Rows from block 4, named by matrix and row number. Rows with one number belong to one attention dimension. Each number is 50 + 12 x the weight over its row's rms, rounded and kept within 0 to 99. All counts start at 0.
# q: attention query (model.blocks.4.attn.q.weight, 256x256), inputs 0-63
# k: attention key (model.blocks.4.attn.k.weight, 256x256), inputs 0-63
q.134:31 41 36 36 60 72 50 52 48 57 52 40 68 47 63 48 51 57 53 41 54 68 57 27 47 61 41 68 47 71 68 50 39 47 51 36 55 38 70 39 49 55 45 70 36 78 42 40 40 55 59 51 59 49 67 80 37 62 75 36 56 34 62 68
q.135:28 51 59 60 53 45 60 57 47 54 38 65 46 42 40 46 51 53 66 53 67 40 77 55 35 40 37 56 47 56 60 44 53 59 41 53 65 32 65 53 50 43 66 61 53 44 39 54 60 68 54 42 47 61 68 39 44 58 35 49 37 54 43 55
q.136:66 49 71 33 71 44 53 52 35 36 63 67 35 50 61 59 44 43 39 64 43 78 59 42 69 62 57 45 63 59 57 65 41 50 40 54 51 50 26 41 60 68 44 69 51 33 65 48 55 29 45 67 73 38 54 29 47 50 66 55 47 40 54 23
q.137:48 50 53 64 31 24 66 56 38 38 58 48 54 46 69 54 46 39 47 53 44 59 53 45 63 54 54 44 52 54 44 60 47 54 58 29 41 62 28 39 31 60 50 51 63 24 62 45 38 45 40 68 57 59 37 31 61 37 65 35 59 62 37 46
q.138:47 50 70 68 52 59 63 48 76 35 33 68 41 37 54 47 58 58 50 48 47 49 46 54 41 60 38 36 39 33 58 42 32 74 47 32 58 60 51 36 54 34 58 58 42 40 68 49 31 55 44 59 46 62 54 37 69 66 38 50 57 53 48 66
q.139:71 50 68 64 51 31 52 40 47 69 70 46 53 59 47 56 60 38 48 39 57 64 53 55 60 64 58 54 41 61 23 51 33 51 45 56 38 72 33 43 61 75 44 43 52 65 72 48 62 41 52 57 54 47 45 59 57 38 73 48 58 48 57 54
q.140:50 32 49 63 57 45 69 43 45 45 45 43 37 54 39 76 48 45 45 67 47 54 37 49 65 48 54 54 55 37 77 38 54 40 42 49 57 55 47 62 46 60 59 59 49 47 36 63 78 63 50 47 59 42 49 37 52 43 57 70 54 41 62 48
q.141:33 62 57 67 57 49 51 60 42 54 47 49 59 36 56 26 42 47 52 44 48 52 62 73 34 56 39 42 48 41 61 29 49 44 57 48 57 26 68 32 42 39 76 48 40 43 63 40 47 72 75 50 45 66 44 52 43 58 38 62 24 67 33 64
q.142:55 36 35 33 54 46 33 47 44 20 53 45 37 62 42 53 31 56 34 70 28 47 43 40 54 44 49 50 65 35 65 63 67 57 36 50 47 50 43 65 42 46 49 39 56 48 26 60 58 44 30 48 48 36 44 57 40 43 53 64 50 36 68 35
q.143:42 64 55 64 37 39 55 57 67 62 42 61 67 34 45 37 63 51 65 43 80 34 70 61 31 47 51 55 48 63 50 24 46 44 48 60 59 39 56 41 56 43 70 65 36 60 51 37 57 63 53 53 52 59 71 43 43 69 48 27 50 65 32 65
q.144:48 53 63 41 59 34 46 60 67 63 66 38 66 58 64 56 67 61 63 39 45 63 48 58 64 72 34 52 28 72 29 60 34 44 60 35 48 51 35 47 74 56 50 59 53 33 58 48 30 45 55 61 57 64 36 65 68 58 68 45 37 62 51 35
q.145:46 50 61 54 38 26 54 55 56 52 66 30 63 72 70 58 38 57 52 50 33 55 52 70 59 69 47 41 47 46 55 58 30 53 59 28 46 70 32 55 50 62 32 49 52 66 53 55 38 51 39 72 64 35 29 56 68 34 47 52 36 54 63 42
q.146:40 52 74 27 58 72 45 43 64 54 24 47 29 40 49 34 57 56 68 45 62 43 45 49 31 42 50 49 48 54 59 48 56 38 42 53 64 52 47 52 49 52 42 59 40 39 47 49 63 39 59 63 18 66 55 56 35 59 44 61 45 68 67 44
q.147:41 66 50 42 30 63 50 59 71 74 39 49 63 32 49 26 57 56 80 42 69 27 50 60 41 51 46 59 70 42 44 38 56 59 61 48 55 43 64 46 48 38 72 56 41 62 50 29 41 57 65 55 40 62 49 51 54 66 31 52 48 72 33 72
q.148:39 35 52 64 46 54 35 59 14 45 58 49 39 33 32 61 38 41 50 68 44 43 22 40 55 39 48 75 60 66 71 54 47 36 34 64 47 44 44 60 66 72 42 59 61 46 40 59 62 56 49 41 59 37 62 44 40 69 55 61 53 49 62 66
q.149:33 42 45 46 65 52 52 63 54 46 55 40 52 51 44 55 39 71 63 46 47 54 54 46 51 46 28 61 37 30 50 60 45 63 64 38 17 70 45 48 68 75 32 57 57 46 65 39 40 34 51 65 34 65 34 55 54 51 71 69 41 60 43 22
q.150:60 44 34 39 57 34 33 48 44 45 61 34 39 55 45 66 28 41 45 59 53 48 37 32 55 46 69 53 59 56 54 48 79 56 30 50 25 54 51 46 45 68 53 25 68 49 52 65 63 46 46 25 33 38 41 55 39 38 67 55 72 35 54 48
q.151:70 70 55 20 45 47 41 63 62 56 36 45 41 49 36 50 41 67 69 30 69 45 53 45 38 41 50 57 42 46 50 41 45 20 64 40 40 32 42 42 64 68 48 41 55 48 49 38 49 36 36 40 29 38 53 73 60 60 65 44 53 48 50 47
q.152:16 40 47 43 73 57 43 34 50 42 46 73 59 35 40 54 55 39 49 61 60 47 60 36 52 37 43 38 53 58 62 47 68 27 42 72 60 43 57 56 66 40 53 68 50 50 40 44 61 42 47 60 46 39 62 32 39 70 35 35 60 56 35 51
q.153:42 60 61 37 36 34 72 59 70 58 40 48 63 33 70 37 61 52 65 51 75 46 64 61 38 65 37 45 38 55 53 35 50 56 52 38 35 37 54 46 39 49 62 59 41 70 42 40 49 60 39 64 47 64 54 42 63 64 43 36 39 68 30 64
q.154:58 62 36 67 47 35 50 36 26 81 68 60 60 55 41 64 52 44 36 43 41 64 63 60 57 49 53 45 46 62 44 46 60 48 38 63 48 69 47 32 58 49 38 36 72 33 65 44 55 43 69 31 49 36 74 57 35 50 71 39 64 60 58 63
q.155:53 26 66 32 69 32 50 45 30 34 57 46 45 58 62 70 57 55 39 62 44 62 54 36 52 60 59 44 16 61 46 64 47 27 36 47 45 52 23 48 64 48 26 59 70 39 39 70 68 42 25 57 54 22 39 40 51 36 65 35 49 28 62 31
q.156:50 36 38 39 49 44 36 46 44 39 39 24 41 61 68 61 32 37 54 58 40 48 40 43 62 48 48 50 66 41 54 60 64 59 43 38 63 74 35 66 35 62 42 45 49 59 46 65 49 45 41 41 31 39 31 58 49 33 68 61 48 47 60 36
q.157:38 30 55 36 58 57 52 45 47 35 48 58 32 42 32 65 40 52 18 74 41 53 67 41 64 38 59 42 60 36 73 61 63 54 32 64 33 74 48 52 37 48 35 69 61 62 25 67 67 48 40 56 50 42 53 28 37 38 45 58 61 33 72 34
q.158:60 58 35 35 56 43 32 60 48 54 75 48 55 60 43 53 49 44 58 41 44 61 52 25 42 38 53 65 50 65 33 58 57 47 45 49 41 51 61 25 56 72 50 57 69 33 60 49 46 35 70 29 48 49 39 64 38 33 57 72 57 59 53 50
q.159:37 68 49 48 38 62 64 53 74 78 36 59 64 23 47 42 66 53 72 37 68 29 57 65 40 56 44 52 52 53 45 44 41 48 63 58 58 57 59 30 43 38 70 68 32 60 51 30 39 61 64 61 50 70 60 46 45 69 43 43 51 60 30 68
q.160:73 43 55 53 61 37 43 51 34 47 68 37 46 57 58 64 53 56 35 45 28 70 32 35 73 60 59 52 48 41 40 68 46 47 43 45 65 68 23 52 44 64 33 41 63 39 71 57 49 37 50 51 63 50 34 53 54 30 78 65 55 50 58 30
q.161:35 52 61 54 67 66 69 59 72 55 52 63 57 41 72 59 72 55 44 41 69 64 64 67 56 48 34 53 46 69 31 42 50 39 68 62 56 52 48 42 46 64 67 76 44 40 71 49 35 47 70 54 47 66 65 52 56 71 52 54 32 72 40 47
q.162:58 55 61 43 33 39 57 74 48 59 43 63 56 51 52 50 51 64 53 50 35 56 67 57 55 76 60 56 39 37 28 45 35 48 68 29 42 59 34 26 59 62 44 54 61 53 70 53 26 37 48 60 50 62 49 44 71 57 59 45 45 52 58 43
q.163:39 52 53 55 40 25 51 66 43 62 42 54 49 45 61 50 52 48 42 49 56 55 59 60 47 78 63 50 55 58 36 49 42 41 74 36 29 48 47 51 52 67 46 66 51 52 69 46 41 59 55 55 55 65 58 50 61 58 62 44 44 54 38 38
q.164:39 31 34 40 67 48 38 40 54 30 39 39 42 47 57 43 41 34 55 54 57 47 43 53 59 49 44 45 49 51 70 49 59 48 46 62 69 45 44 67 48 51 58 42 49 25 40 57 60 69 72 35 77 52 49 62 48 60 48 73 27 57 70 48
q.165:57 66 56 72 44 19 56 76 61 58 40 51 74 60 69 49 64 42 66 41 61 54 52 65 39 68 53 63 36 68 39 38 34 43 66 26 48 36 45 33 49 66 51 46 66 40 60 46 35 47 77 51 48 70 62 49 57 60 46 53 40 62 40 69
q.166:33 62 67 48 39 65 54 64 65 64 36 64 68 39 41 35 60 63 67 48 62 44 52 61 51 51 49 64 45 48 39 35 42 52 57 60 67 38 68 32 63 32 61 54 22 66 68 59 42 49 33 73 49 70 69 47 49 54 48 27 59 60 51 62
q.167:55 64 45 61 41 33 55 58 50 68 48 70 67 39 43 43 68 40 51 33 67 50 61 66 41 66 38 49 51 88 36 43 52 52 58 58 44 36 59 40 62 46 71 47 50 51 58 40 47 54 67 43 44 57 59 46 43 64 55 28 53 60 30 71
q.168:30 52 62 49 51 42 55 54 55 66 23 36 56 26 63 27 48 47 63 56 77 41 56 60 25 39 57 45 49 55 64 44 37 65 46 42 53 26 53 49 36 55 55 66 25 69 54 58 54 61 48 62 29 62 68 33 57 74 31 49 35 54 45 56
q.169:60 51 44 54 31 48 55 43 58 54 41 36 44 39 51 40 54 48 67 43 49 30 38 45 20 50 43 35 66 47 57 41 56 47 60 60 43 49 47 57 31 25 52 53 35 40 26 37 58 55 43 47 41 61 53 62 53 51 47 57 55 53 50 56
q.170:52 38 52 43 66 18 63 40 69 45 46 58 36 42 63 69 45 41 55 49 57 57 59 44 39 45 59 31 49 32 55 61 51 61 56 54 29 56 22 54 27 74 40 47 50 37 51 52 49 46 44 56 40 53 42 36 61 52 51 46 73 59 50 28
q.171:63 42 64 46 44 31 56 53 75 60 28 47 59 39 57 63 71 50 62 42 60 59 70 66 32 64 62 44 36 68 30 61 35 55 58 39 35 56 32 55 54 62 46 75 46 55 56 28 29 33 53 57 41 63 56 44 70 56 60 52 48 53 36 53
q.172:36 65 59 62 37 66 69 53 60 63 46 82 63 53 44 41 53 59 64 50 69 35 65 60 30 46 46 53 48 63 51 34 46 56 50 62 42 35 63 45 56 52 73 76 38 65 52 36 50 55 58 56 38 57 78 40 52 67 30 33 44 55 39 64
q.173:52 65 68 85 40 45 49 62 56 70 45 42 58 54 36 51 51 50 56 43 52 37 38 57 43 39 43 44 57 26 59 49 48 41 45 45 48 64 68 39 22 57 62 28 70 54 53 48 53 68 45 50 66 47 36 23 60 47 39 54 52 53 41 70
q.174:51 39 48 43 51 51 44 51 54 38 60 23 37 49 46 56 30 56 51 64 43 63 33 42 63 35 54 40 58 23 62 66 48 61 38 58 57 70 52 62 40 58 32 48 52 52 45 62 58 47 12 55 56 41 38 49 54 35 45 64 51 42 62 35
q.175:51 43 38 51 51 65 54 45 54 31 60 44 38 40 47 51 39 49 55 64 40 47 41 47 55 33 54 29 58 28 57 46 40 73 47 61 52 67 46 49 25 48 37 43 57 40 47 64 58 40 27 48 46 45 29 32 52 35 41 59 61 43 62 38
q.176:52 59 67 29 41 54 67 59 81 68 37 51 48 38 55 48 62 62 66 40 52 51 61 60 62 46 36 39 24 50 33 54 28 57 71 46 44 49 30 45 47 43 40 56 30 45 60 48 38 61 44 74 68 71 51 69 59 71 39 35 62 74 47 40
q.177:60 55 59 39 53 37 55 55 54 40 47 32 48 57 55 52 52 70 55 49 52 72 61 46 60 66 31 48 24 40 30 67 35 46 52 24 64 54 24 40 66 53 36 48 52 32 57 55 30 32 41 60 50 66 37 61 69 49 48 58 30 51 53 42
q.178:37 45 47 47 51 72 59 40 68 54 38 64 55 35 42 34 66 41 45 34 63 45 47 61 49 52 36 58 45 56 56 40 61 23 52 70 50 45 57 68 67 39 66 50 40 34 39 41 60 69 62 49 66 51 79 61 52 59 45 49 37 49 37 62
q.179:32 78 77 72 40 71 40 49 55 47 57 59 50 57 35 37 50 42 75 33 46 64 68 57 39 37 53 57 34 59 41 52 37 48 48 32 52 59 45 38 52 58 44 57 18 49 70 54 48 42 30 53 33 56 63 61 65 45 35 41 54 37 46 57
q.180:42 72 56 51 24 59 60 65 45 66 44 45 61 58 59 33 58 69 55 42 59 55 54 57 58 56 29 47 38 51 45 36 35 45 62 34 52 44 47 44 54 50 40 48 52 59 63 44 29 42 45 70 41 59 41 67 72 57 35 48 41 65 47 55
q.181:59 38 69 59 46 40 60 31 53 46 52 61 40 41 30 53 53 32 49 55 54 44 55 44 60 34 64 28 69 55 69 52 66 74 36 64 35 59 48 52 30 48 54 53 51 60 45 75 79 55 22 65 47 49 59 15 47 48 35 40 70 32 48 49
q.182:46 25 59 41 68 45 47 46 37 56 43 30 37 50 44 60 48 38 52 59 44 43 48 31 41 54 48 41 66 59 44 75 38 60 38 66 68 58 34 66 59 64 38 66 51 40 44 57 55 60 59 42 66 45 45 60 50 38 55 62 27 42 62 41
q.183:63 46 31 37 27 65 44 57 43 53 41 40 42 58 61 82 50 44 41 34 35 53 55 50 71 72 53 27 77 57 61 58 41 62 48 38 34 53 40 31 45 63 54 44 53 66 57 51 65 40 51 57 55 55 30 31 63 38 57 49 66 41 54 23
q.184:25 42 66 78 70 38 42 39 47 57 51 45 62 38 66 47 68 44 55 45 64 40 57 55 36 58 50 48 39 60 65 38 54 41 48 55 64 41 67 51 64 45 54 49 30 62 51 44 48 71 42 63 52 59 58 40 53 46 23 46 28 54 41 67
q.185:58 58 57 27 41 45 62 58 73 67 37 47 64 37 71 41 50 45 68 43 69 50 80 60 38 64 46 42 40 44 41 37 36 40 69 43 50 45 37 41 35 43 61 65 34 60 53 27 47 50 51 57 56 74 70 33 64 67 50 41 43 69 25 56
q.186:65 20 32 46 57 59 41 50 34 40 60 46 40 62 48 54 22 47 30 69 27 58 25 38 55 41 57 42 64 48 67 65 66 66 48 44 46 51 59 70 36 45 42 37 67 38 38 69 64 46 49 39 63 29 39 63 33 36 52 65 51 33 61 34
k.134:34 47 76 64 60 79 53 47 51 30 30 50 28 28 46 35 49 54 40 63 32 41 48 60 33 54 24 29 70 24 68 56 46 58 39 58 55 46 59 60 40 24 51 70 43 24 35 62 46 57 42 57 52 46 56 34 47 51 20 57 34 56 38 53
k.135:55 76 44 51 34 31 65 61 63 70 58 41 66 50 68 53 46 48 70 24 54 56 58 61 47 66 57 45 33 49 37 29 44 53 63 43 49 54 38 35 39 62 37 35 48 54 59 42 33 44 46 53 53 64 39 52 68 57 63 58 36 57 52 44
k.136:46 38 37 54 54 39 17 46 21 39 44 41 36 60 56 52 38 43 45 65 59 50 61 46 35 49 76 61 57 50 59 55 55 31 48 50 57 31 71 78 64 58 57 41 59 55 38 57 59 58 66 21 33 47 59 36 48 38 52 60 37 35 56 53
k.137:96 35 41 39 65 40 28 62 48 44 59 47 64 64 65 45 42 39 55 51 45 69 34 37 40 55 50 79 53 56 48 61 41 47 51 39 68 66 31 73 59 68 44 61 56 24 53 25 47 48 57 57 66 51 43 53 39 56 58 72 46 40 60 42
k.138:65 49 39 47 55 50 61 50 55 39 32 34 44 53 51 41 46 56 69 63 62 56 43 42 55 61 39 37 54 39 63 66 36 57 45 28 53 58 50 54 32 53 45 82 58 59 57 50 41 56 66 52 57 60 42 45 59 44 37 55 49 43 38 34
k.139:39 48 54 58 60 42 58 50 49 37 43 48 56 36 49 31 54 46 50 58 54 41 45 54 27 40 59 59 45 63 56 47 50 64 44 44 50 36 54 59 48 51 61 62 25 33 56 28 56 69 64 42 37 46 64 49 25 72 41 54 60 56 42 58
k.140:60 47 40 52 69 48 31 39 48 50 36 58 59 57 39 59 66 30 39 61 55 53 55 30 50 39 76 71 58 63 57 57 56 43 44 63 59 51 61 57 69 51 57 55 48 60 42 60 73 67 64 37 49 43 58 49 43 73 46 34 47 42 46 50
k.141:31 33 35 46 60 50 44 54 47 37 40 39 53 60 74 42 34 64 41 59 34 34 41 46 42 45 43 48 49 29 61 63 39 30 46 55 60 42 37 74 37 49 55 82 56 25 45 52 67 46 47 54 77 46 52 56 41 44 52 69 41 60 54 57
k.142:47 28 47 40 61 63 44 30 41 51 55 52 25 56 34 60 38 57 35 75 51 50 60 32 64 51 43 46 64 44 61 50 59 51 41 72 53 47 57 63 72 38 53 48 57 64 29 72 52 47 43 49 49 39 52 51 45 36 48 57 42 40 68 32
k.143:49 73 48 48 24 38 61 65 59 65 52 40 79 52 54 40 52 38 66 20 55 42 45 62 44 56 65 54 36 56 37 25 53 43 67 36 47 52 43 28 33 65 56 41 44 55 64 32 47 61 54 45 42 72 36 47 63 52 63 47 51 58 39 68
k.144:31 31 44 40 61 73 46 41 41 37 50 64 30 46 50 48 42 56 35 79 36 62 44 28 60 27 59 43 62 44 58 69 41 52 40 57 65 43 54 65 40 47 39 80 69 37 49 60 66 32 46 53 38 42 65 44 35 40 52 55 51 35 78 30
k.145:47 33 31 59 68 58 36 35 32 30 47 46 33 49 45 55 29 43 36 72 40 45 33 37 60 39 55 46 69 40 61 70 59 53 30 62 59 41 51 64 46 44 49 46 57 51 36 69 69 44 64 35 57 41 63 46 32 39 54 64 59 44 54 42
k.146:52 68 39 61 24 27 54 49 66 58 57 54 54 67 53 57 55 57 58 28 54 60 47 67 57 60 36 58 38 43 53 38 36 38 59 44 51 66 39 42 42 60 54 33 41 28 68 58 39 59 51 54 51 66 36 48 71 51 65 61 40 64 58 62
k.147:69 41 49 60 42 36 30 53 52 54 72 37 38 77 54 61 50 68 57 44 32 59 52 51 61 65 55 72 46 41 40 54 43 58 64 29 56 53 38 50 49 50 31 45 57 39 65 60 31 36 35 54 45 29 40 57 76 28 59 65 43 41 64 45
k.148:30 50 51 55 51 46 66 55 69 59 31 67 69 16 68 46 57 45 49 52 75 51 77 68 35 58 60 57 43 66 54 32 65 45 63 48 44 29 61 57 47 54 62 51 45 52 57 43 46 48 55 50 58 52 61 31 43 71 51 40 38 55 32 54
k.149:44 66 55 46 41 45 59 70 65 71 39 36 59 36 70 41 77 51 69 41 51 49 52 65 54 64 31 47 46 36 46 30 48 57 58 29 75 46 38 27 46 52 65 38 36 44 63 43 37 59 50 45 58 53 35 65 74 57 67 47 28 65 45 58
k.150:42 59 46 52 60 21 51 60 41 36 33 42 47 46 50 25 53 53 55 50 51 32 36 64 46 49 43 23 42 49 60 51 62 46 48 48 56 21 68 40 37 17 72 48 47 30 48 76 62 55 39 51 78 50 44 72 64 66 46 34 44 48 26 54
k.151:42 55 41 36 37 42 52 65 57 51 40 55 58 32 72 42 40 58 72 39 50 45 55 65 25 64 43 32 45 53 48 34 62 49 59 39 39 46 50 39 29 52 77 49 47 47 39 34 33 63 44 60 30 74 48 41 59 59 52 59 47 61 45 50
k.152:46 33 61 64 67 39 69 48 44 30 60 58 33 33 74 55 55 53 42 61 46 45 44 42 46 49 40 35 61 51 55 73 51 34 43 71 33 46 67 73 42 44 31 63 51 29 37 55 68 67 41 44 87 28 44 24 43 37 48 60 51 60 50 47
k.153:56 53 46 61 33 39 58 52 65 53 48 52 44 47 53 73 50 34 54 51 62 32 68 48 40 61 72 36 72 50 57 50 45 75 41 51 29 62 33 42 30 59 47 54 62 76 54 56 54 52 38 47 35 57 31 41 57 50 56 42 59 45 47 36
k.154:48 51 51 29 63 55 47 66 58 39 31 46 49 44 60 39 34 54 57 69 62 47 57 44 33 36 38 46 48 52 54 46 60 31 58 41 65 37 55 72 37 41 46 55 46 44 35 33 42 51 62 55 67 41 58 55 44 71 29 65 35 38 46 50
k.155:65 49 29 50 68 59 69 39 39 50 39 64 56 43 53 40 45 21 53 54 61 37 48 40 49 41 57 33 66 67 52 59 57 61 48 75 61 41 64 62 34 43 45 67 50 66 49 54 58 66 69 46 65 49 69 32 30 61 36 30 54 47 52 51
k.156:52 52 49 47 36 29 70 69 65 67 47 36 62 50 57 50 59 71 51 36 62 57 60 70 42 75 53 42 32 43 55 32 48 74 62 45 36 40 35 31 59 49 50 48 39 42 56 47 34 52 57 62 34 58 50 24 57 67 56 36 50 56 49 61
k.157:48 45 36 52 45 60 46 45 61 44 22 59 38 47 56 53 37 25 51 70 61 42 58 33 43 31 63 42 60 42 63 47 60 44 35 66 51 49 46 57 38 53 57 53 48 76 34 63 71 61 44 51 50 31 51 25 36 57 68 38 68 48 55 42
k.158:39 68 52 43 22 55 50 61 59 58 31 42 61 38 59 28 40 49 65 42 71 29 63 69 26 59 46 47 54 41 65 26 43 44 59 49 55 35 50 46 35 48 62 52 19 65 34 49 43 63 48 59 35 60 55 55 55 62 41 46 36 57 41 57
k.159:62 41 61 56 47 55 27 50 49 47 56 26 37 57 54 67 40 81 53 38 43 53 41 46 54 52 48 74 42 39 56 56 33 55 56 37 43 54 44 59 59 60 34 44 59 46 57 53 37 32 39 46 46 35 32 46 65 37 64 72 49 43 69 40
k.160:39 46 55 52 63 48 49 45 47 66 44 69 56 35 39 42 53 36 45 54 68 42 62 61 30 40 53 50 50 80 52 48 70 60 49 62 52 25 67 52 60 40 63 63 38 48 42 44 55 62 66 53 45 52 72 52 39 65 41 32 55 50 38 63
k.161:53 62 47 61 32 61 59 46 61 44 55 57 59 40 47 48 48 54 57 47 62 30 55 61 44 28 56 42 54 39 59 48 55 56 42 59 26 37 64 36 36 53 50 48 38 49 69 62 49 49 31 65 15 41 44 38 38 61 51 46 76 53 53 60
k.162:50 43 79 54 43 55 53 63 89 53 30 43 42 54 65 48 53 49 71 44 69 41 62 53 53 67 44 34 49 40 47 51 33 64 58 46 60 65 44 44 17 49 40 46 34 59 54 58 37 44 39 56 55 57 38 64 84 48 39 70 48 56 65 36
k.163:49 47 62 53 35 65 47 61 77 38 55 60 46 59 52 50 54 61 53 46 63 25 51 56 48 51 44 57 55 31 46 31 32 80 61 47 53 60 44 52 35 61 36 41 38 63 62 72 46 46 46 64 40 64 47 50 61 58 40 59 44 56 58 35
k.164:61 41 48 54 63 38 37 43 42 55 61 47 47 52 50 62 48 26 40 62 36 54 33 44 63 42 61 49 54 62 64 59 64 59 37 50 54 55 49 69 49 50 38 48 49 43 37 59 64 62 47 53 68 45 54 60 43 35 50 61 55 35 55 45
k.165:72 60 55 26 49 51 52 51 61 51 40 52 53 49 55 52 58 58 46 44 34 59 38 58 58 50 40 49 43 53 47 47 36 62 71 36 63 56 23 52 52 46 37 50 53 59 51 61 27 30 36 73 50 49 28 54 81 44 59 37 56 54 50 22
k.166:65 51 55 53 59 34 48 61 43 62 61 53 54 71 75 72 65 38 51 52 42 64 50 40 58 57 71 52 44 55 41 66 36 60 49 41 46 60 24 35 45 82 28 36 54 55 75 51 47 56 62 36 31 59 45 57 46 46 52 57 40 49 47 38
k.167:58 34 50 72 69 52 39 32 38 49 49 81 33 58 42 61 57 32 30 61 47 52 46 39 58 36 73 61 46 53 53 66 47 67 27 60 55 56 51 54 54 58 44 49 57 54 46 70 67 43 48 47 48 39 60 49 30 45 56 43 56 27 60 41
k.168:38 40 50 32 41 54 53 49 51 37 49 33 42 54 66 48 60 50 54 48 39 51 34 60 60 55 31 40 69 35 51 66 37 28 46 56 75 53 46 70 30 45 33 51 62 50 34 63 44 57 30 45 81 57 37 50 56 28 64 63 28 63 62 45
k.169:61 49 29 26 57 44 25 45 37 59 47 39 61 55 47 44 41 69 33 57 49 46 43 27 55 39 69 74 53 44 53 48 73 38 52 50 53 54 50 63 54 60 37 40 72 62 32 51 42 29 60 32 61 43 46 32 42 42 44 48 38 49 55 44
k.170:51 33 48 42 73 41 52 61 48 25 59 39 47 53 60 63 50 45 46 62 29 63 36 38 61 63 35 45 43 63 59 71 56 48 41 45 37 52 37 49 43 47 28 41 70 12 49 52 59 52 49 38 67 38 42 47 36 22 58 76 47 35 54 45
k.171:57 34 71 57 62 48 45 40 46 12 75 66 42 59 62 63 32 54 37 46 44 60 38 47 60 47 50 53 52 56 55 71 58 54 51 50 32 55 50 37 45 39 40 51 59 24 58 35 54 27 36 62 41 42 53 62 41 28 67 67 62 44 49 42
k.172:59 52 42 40 46 48 54 38 47 55 48 32 39 54 43 59 56 50 38 64 45 49 46 55 63 66 47 37 51 34 52 48 39 55 46 44 72 51 34 60 44 51 48 56 39 64 49 59 49 39 31 61 68 40 25 47 66 36 67 47 52 53 54 36
k.173:62 66 44 40 43 43 51 66 42 43 70 59 62 58 62 67 51 76 44 54 31 73 60 52 64 55 60 64 28 48 39 53 38 53 49 45 43 58 26 56 45 63 43 38 73 50 69 44 42 31 54 59 47 61 37 31 50 40 53 64 33 56 48 41
k.174:57 45 45 21 46 53 33 49 52 52 62 24 39 68 42 49 32 47 44 59 36 66 58 26 57 71 65 45 49 50 44 64 52 31 46 47 38 74 46 53 42 52 30 46 63 51 40 56 49 62 54 39 41 44 23 40 52 25 70 54 61 39 53 30
k.175:54 46 32 25 52 29 45 49 43 61 64 27 54 67 50 65 49 43 44 48 34 62 47 35 65 66 56 40 48 59 35 62 50 36 55 34 44 54 27 56 57 66 31 53 69 45 68 49 51 48 66 39 46 46 32 42 58 36 66 54 53 54 55 46
k.176:66 51 60 56 55 23 43 48 46 44 66 38 47 56 67 63 40 54 62 66 43 62 55 25 33 63 94 45 58 51 70 55 45 36 34 39 47 66 29 50 50 57 42 42 59 53 30 57 51 45 46 46 59 49 43 13 48 35 49 54 46 40 54 40
k.177:64 44 63 34 66 35 47 61 45 45 62 50 52 49 69 53 49 56 55 38 44 67 40 42 41 60 53 44 46 39 57 42 43 65 64 28 42 59 29 50 35 74 38 58 54 39 60 56 38 44 66 49 54 61 39 48 62 48 55 63 40 53 43 43
k.178:39 51 40 58 27 56 36 45 54 54 43 63 54 55 29 49 66 26 38 62 56 51 64 54 54 32 50 67 63 75 48 59 69 44 46 65 50 36 63 61 62 41 70 51 48 62 44 52 70 52 38 30 49 46 69 65 33 51 47 23 65 31 33 51
k.179:46 56 69 56 32 55 65 48 45 34 52 67 55 22 20 42 47 61 61 56 53 32 61 78 47 43 48 41 54 51 64 27 56 54 43 66 42 52 47 47 60 28 56 66 44 75 48 66 43 64 45 76 63 55 66 44 56 69 33 40 55 52 58 62
k.180:50 52 46 66 60 80 50 58 36 20 58 31 38 71 39 50 40 57 51 45 22 60 32 48 59 51 30 56 43 43 42 58 55 54 48 52 46 55 49 60 69 62 60 33 74 50 56 53 51 52 55 42 50 43 37 62 54 35 37 69 42 38 63 40
k.181:45 36 49 47 63 48 57 54 45 41 46 33 52 59 67 64 53 59 49 50 51 52 64 44 57 60 52 62 33 50 41 57 37 49 47 34 44 71 32 58 61 69 18 42 52 44 55 59 47 52 43 55 44 44 38 41 50 35 54 66 47 44 67 24
k.182:70 46 47 54 83 51 33 52 40 64 54 37 72 47 56 59 43 56 42 49 42 67 53 53 25 34 54 66 40 52 56 66 67 58 46 47 66 49 48 52 56 40 47 57 42 26 38 22 43 46 64 47 53 57 57 49 49 46 49 62 40 49 35 62
k.183:42 46 44 75 82 60 62 70 45 56 69 28 44 48 72 39 49 66 49 40 39 45 24 61 32 58 50 33 34 43 58 47 35 46 48 26 52 50 49 53 41 74 56 45 53 28 52 56 40 85 67 54 55 56 26 50 69 37 67 77 32 60 53 53
k.184:52 73 54 43 47 51 49 40 57 81 39 68 70 43 48 48 76 45 66 43 70 51 49 67 55 48 44 58 52 69 38 42 56 48 59 60 60 38 61 37 62 30 69 53 25 61 57 36 44 57 66 42 46 65 65 44 53 57 45 14 54 63 26 68
k.185:40 55 58 45 49 58 45 51 47 58 46 69 64 45 33 25 61 37 62 45 59 49 46 61 53 58 33 42 58 55 44 38 43 39 66 53 64 33 58 47 49 38 77 60 46 49 55 46 51 54 70 34 58 39 68 59 59 62 36 38 44 68 42 64
k.186:50 49 38 64 53 49 33 47 46 42 69 33 40 67 50 57 31 61 35 55 35 52 54 41 48 55 74 51 46 41 59 50 66 35 43 53 36 61 63 55 43 69 27 26 71 50 29 63 48 68 53 42 46 46 43 42 56 52 57 60 25 38 81 35